python train.py --dataset="drawn small creatures on textured ground" --train_examples=203450 --image_size=32 --crop_scale_min=0.8 --targets=["creature"] --hidden_act="relu" --depths=[5, 5, 5] --stem="single" --downsampling="avg" --init="small_normal" --optimizer="adamw" --eps=1e-10 --max_steps=17800 --final_lr_fraction=0.01 --weight_decay=0.1
Rows from block 10 of a small image classifier, named by matrix and row number. Each number is 500 + 40 x the weight over its row's rms, rounded and kept within 0 to 999. All counts start at 0. Numbers have three digits each.
Before each channel's rows are labels from the 100 images, of 14848, where the channel reaches its highest value: "strongest on" is what is common among them; "colour at peak" is the nearest of a few named colours to the mean colour under the peak. Only what is clearly more common there than usual is listed. The data: drawn small creatures on textured ground.
# conv: 3x3 conv (model.blocks.10.conv.weight, 320x160x3x3, each kernel summed), inputs 0-159

strongest on: caterpillar
colour at peak: brown
conv.148:505515478486486470491450482448469418421539491527474454461491545496475499486483449499512521497472415448497543526481485500458460527494416459445460468508459478487470444436515547411474519502498481524451480508487504457482466508554471453480471542464474492478451568470540509512594514414480482476457472435452524508464450532409476454429490447478479394539506541470491481461444551521492515473470449444451553491451474536497540484452542488528503571504455506475488453557409447537471475529493398

strongest on: spider; white
colour at peak: brown
conv.237:569541508485458497506396524498534622561516456487511572479459502439485470513515508496538503466528519396518498517470541537559475499473482525533517501534513511480484520562516559447485517482493482503481531462512482492486551466456486501474567434468499456473648499524513509458527417483493483527518525443589531510505547492414490455544481449514480478483450496458517416513540480459418465496497542508502459499471468468503493490518455504453497422518571479508533528480518621495446556455489532

strongest on: dragonfly
colour at peak: brown
conv.58:509472532512566497519506532422481460524506497508469418528483449491529483496543475489500467468419529478484417517561530469534451580500515522496446529481546477461498489545488410454447501484481489468434442455462489527504486467501454503522488474517532452502523477497422504591509467537461414494492496501514498496547483535477491452514513508538476462434524582550548525451445558414370450359439488539469470489431508530508505494529464469464511513481492451518532537484467516457521506511540426

strongest on: dragonfly; spider
colour at peak: brown
conv.227:420452446464470480496438501496469495526474482464495483534498475506520487443495447482516526419437451477519455468526442491422460516424479488498449537455462442483487462497488517435430424510457507477493417497450481541524511504485504436527469453488581523512501523495469571545557463438456577528492488421405504462463476523496490489489503502479488567464464590491548519455502474512454484494504459540457474414481503487479483479483497497470480475537480399428456499482529398438463420526507464

strongest on: dragonfly
colour at peak: brown
conv.303:477451527490526486533554519464547409426519516510477519451547473472527531496543450462495524414436561490478488481555464425486438529487502524529471462493488438513519493504524475441476447540401551481446500447496492442527445499484515489549527547542502502487471447418461494614486499557530518540453443503497488492523478528424539522493524499533436554455572601566584448471481518523456471517535551556517485566505472530488524558476496515493494528514513461499557508560429526545481515513503450

strongest on: spider; dragonfly
colour at peak: brown
conv.175:535481464495473447464496457491435568543423496524516482500491485481474516477473492498569528522530531519467512492505520540517413471478502456430453513484591437497493570517497479500440509492500520504442476528519455498516505492486468528517496480486484430544531602494434462462524489489485450516456519519530442499530507552526515534518452535490483402535444462496447592463517473487370545466498513453485496547357518469481436461566474527456487493516481491570507431484479561483443563485560522

strongest on: caterpillar; spider
colour at peak: brown
conv.153:474493425432380470450512460532496458542504520466500397474417544491517479476549478514506474432466489489519521505441421420409495468476523460527495508486430493508513426522509466496492468552486390506528462536482508549413476490490501460481538502452506538453376460489494526489504500525508489462521493495510513528511515479539525512490495434482510523496460422507380477452519520501557500438530538527488442520459485447408520461483534455492472543488506512482502481486509448547441474499459456

strongest on: turtle
colour at peak: green
conv.82:466499497491560476477519473472491493392488478500465401472550467494479454467492470472466408454484469507438474543550488500518499576518513464511471399465505434402518488554465488465436491529417509466513493498493440428416474488522479491530497482504499481486503435475479429558544506489521402439456476463454459509478490469442508489529481499476453480536525573465429458481459479422518469445497483464461492463452492480528502477494536489497482504441429540459465479485457544491493573442449428

strongest on: dragonfly
colour at peak: brown
conv.60:496483466448534499475440519511442524457459520449418481525497530537437493470489486466522534449384473472526435538436479441476528567422619473404522522493501510552480470600529506491479482499462506502527494444486498505456487474519459557532502539484460485485521480480490491572432533468480478505485452464444508465462461558576472469532502549536456458483467531539483479485494470403525502435543591514468466480456435539528520470465523496481485485479460418500534463537465519496539479434559494

strongest on: caterpillar
colour at peak: black
conv.277:510534454468488466472520439517418423548485529555470422511433533490385510515520467497482435494497504492469558548453501477458465463502492415473499539446512504503492476504530453525435556560496419503437453486520480558493493539492508511472483514476421466488460514492419504469466470536486450512454449507525515532528446517535507462487419470537508407502475409506390545457495493541497547407457506461536451510470493493485530454491518474512429546521458500492495405454489492481477472517474447

strongest on: spider; white
colour at peak: brown
conv.5:509498464522467481458439487532554570502465493536521466486481508469512446516472488470480503471513546465479491471526538566508446509422433495506464419565564470480472566541515462455487519503486439485504508427496499468500528487446476467459522468461489412513530487515467461419481491469459497526537574536505428447447591443420502512527504490511456466502425447466471436485518513554400497508477539505512500559537485424482443453565423449422512488481504480559511491448472565522451563479538473

strongest on: turtle
colour at peak: brown
conv.179:449433491503433474471445487462470491475496469443490508462476482494485446460501413497472488476432427481502493488514527489480500528506548509528489513462498483462516504468482489488475418438462458471466512486391483516482486453486441478533515520468536480533519454489451492562536536492430468463483513466480478475444442437543361438495471436458517432525518563447490429503545460428488463416413479386456480478459493492462481518479544471483476457532478505532512459478470494505424448490486425

strongest on: spider; white
colour at peak: brown
conv.20:480505477477360477462426480515514574520542539458515583519356488473508465484489543475494463524530509467475495499471512548523487529492538478440539486502473590489453454515503571495509473451507444559486460492496495453485510487472457538472480472445453523504576457506574472489528493498474523488441531488541534491522523478476470476517512404492467511462457437486473512487572462469484492441547551545506553564448520489440427454522492477452481460505534484514553488494492513481365471453519552

strongest on: large; snail
colour at peak: white
conv.284:483488504407428402403459445476454433463514410455473458447438493498488469464468494495496468448447475485506465517498463447445494493437564453496483504444454480500508371483498503471478471472491467478466457521488458504486473456496447486489481453430499487433428482482499513531479437520531535452470475433468480495514482511513505431508477454465478454467473452494462463494497463457472452467508474492445407458441445531398488468467479493444494484474488466472493477519476420438441501506454499

strongest on: snail; small
colour at peak: grey
conv.89:496509491460468430492486457543455548443497473464463452470492445416497528534442527495408445477462482523500454516491468479463472481524539472436452489438412481475445457521459529517442495502437496543468442429536424514499474524480491498554490485465470524508453455431516518521522489495527545481446437531490569492492455474516509520482453455452494481455515570474535517504514446540452466435619504494434445513485494518494459434419573457489440503545426410488506446506494496462451517524504466

strongest on: dragonfly
colour at peak: brown
conv.106:488478492464435440487545460460457508479509529477516524476494463455466521490475507512522485482469518534435456467538517479527464518529427461440489464494530520455538525470546477444443490491451523448412467448449454446500484511432497480579481510506491495464488531429482482610532491526540505558409511440477500522535474551425506538485441476488452458500574598524557559535503488489436502479523571487523446585452495572469480538481477531501423515563482505483511468504481467508397513507590504

strongest on: spider
colour at peak: brown
conv.214:481473532447439440438434498534464474464556431471489444424433478463482489432520437493479467489491459469498490452519436443431523552416559444485544524464505504555541389475480514513528491451497400531546533465496450513453412462512495479480521463435551518472432459491532540496433470500555545427455469439495481536534529530544505466499506514433520511510467417521483451455525515483505470510537510506495475472463462519411540524481476532528466506485497504468510483491519427487463463528454455

strongest on: snail
colour at peak: grey
conv.260:512504487487598494487571464521515521404433455473430496483622501501492506417497500412488589495511464568469471581481438466480465497514463491443509441513455432485495438542467522483505498521448586488486522482530450425530446490503488562540482510527468527523461526454522469518446537544460504415472475508474482444437479459458505456459523584504498511516535502508513517513477483451457506573508544499504508475518499496525479503453486472511490558372407477473490463493498489493543499485508540

strongest on: dragonfly
colour at peak: brown
conv.21:458486504498501453490533507446454507470418496497531458493494482495485462527537519449544446475452532527492510526452512503453420521445456429480454404505501424401487523520498460435443491566481446453505433493465504480523557526519519471500457498522442513547469503470448497497548496528462485502427529459436406490513463485421493523484475442473495526469471522477459536495457530456475522426482520532488494537406501454486512380429528439467454488521421528429527478442472491505505513430457512

strongest on: snail
colour at peak: grey
conv.52:485524493452428460403502405511460563502542434416452535498458462448467446460472539494560481489516517465454485501437542512542550539504555449477544540504492530457478478492498526486489469444504471489455475528482468439491479446462470510489503480421468475488549489456549471510391486557481510474442498475488509509521469479536513488550484439442466501526493397496419468547491388415497522528506545540455442553455489501433474492528486475507459488525520512499490543449466497477422490458472566

strongest on: spider; pink
colour at peak: brown
conv.1:529529513496459477462472461526459512530582447485443499465494472550422482466530488495524480518489508510452519531511498512555475533489607493564497519437494485538486489493445496481479537501505412462491499552505456559471465489471477576538510488450505420565570529451465491447487528513492514466455484499552442502459509456597524526546442533469493485544445442509431552458527426494465496454445476536474479474496489474485459479502509461442391485507560498550496487390503566437443557568462518

strongest on: jellyfish; large
colour at peak: brown
conv.202:470513494467405413388471395506458497466492467510523465475406433458474503510470521486475459474496522422500476493474483512511517528481518446456489481469474484486453417483488529488420476423470480519501420485553453464467505422505489491491491505425463466509496454477497486512477496527535493450453478500509492500525492482507527472538476417459477453514461443475412443476522489485475442467554443502430500490450485494375471465465441488479464505505506454521494490507492509498367513487438462

strongest on: spider; crab
colour at peak: brown
conv.79:550493508474481467542485569522538555519476481539468469477402480470516554506541524476464463557555481479539422485552486517522470502409465488498434482482519554520444479465482538487433518414494493550532371499553466532455502471531523523473463470524531513508523518516523478489448469469520467481476482533474565479510545517468508509500440545520509521390444442521539504434527543594458356501556481532527546472458543512474463449492504502450524469449540462499544517563502495428485501508498495

strongest on: jellyfish
colour at peak: brown
conv.129:473494473484430428427476474529490507436486435529543490454429456490487481529453535474547531438473516463536469439482436510528468452436546489417497472473493475515491426503543577462448417458441494514555497493600467478472515444528452525469459560491481493540456502456531481431449539525536508470477478468495512468458521516525581516539535494445470529581472435487484487465565497447495456475588467529467515466501464466397483476451455471460468482549504448498481461515516527513430513495460503

strongest on: beetle; fish; turtle
colour at peak: brown
conv.48:440528496468481490491463484510521524491515486504555477519483449471559497529522439520426428460491497494462420424555485504474510556500406501505451463487471469424511417438481517461429533429470487510520431486493496444499501500497445443507476442500540543496531494494546460508580469420564461507510495518476539505497466475446425490460484489472495535547502590463536474498503501539529509496481374481449484383485470511486489473440478476519520504524482480472441460477524442473426565520482410

strongest on: snake
colour at peak: brown
conv.142:509468479487421530498465463446473557524526532462436517475441516456460493517510548501500416421508511471429505484459491472515474497500467480530520473446485532441443503500528535455521427495494450500426469504427524509474470471394498429478449384464444518403511478469555439469518390484431509537468484454507495488511483461468503541513472431495442525482479464467458473528511439430491481486454461545484415512503423475468471478460460480464482499486508461479486528489440486449439501478491558

strongest on: butterfly
colour at peak: black
conv.105:418474431504495502486421508489490459507470515548467475496426500480503493458493522463488448509459480471435505506497478532420489470407539500519431489492542525542412550495521495501404480480470448538475353504457425529487486480438483483502438442488507472512511488484481468495503468457455531534469470459413472462506500516529472485518496465569497440444433445522475541473535466483428507430463506477484516487542518510485436437476450496417542433483471415496529466488458460420470504479500517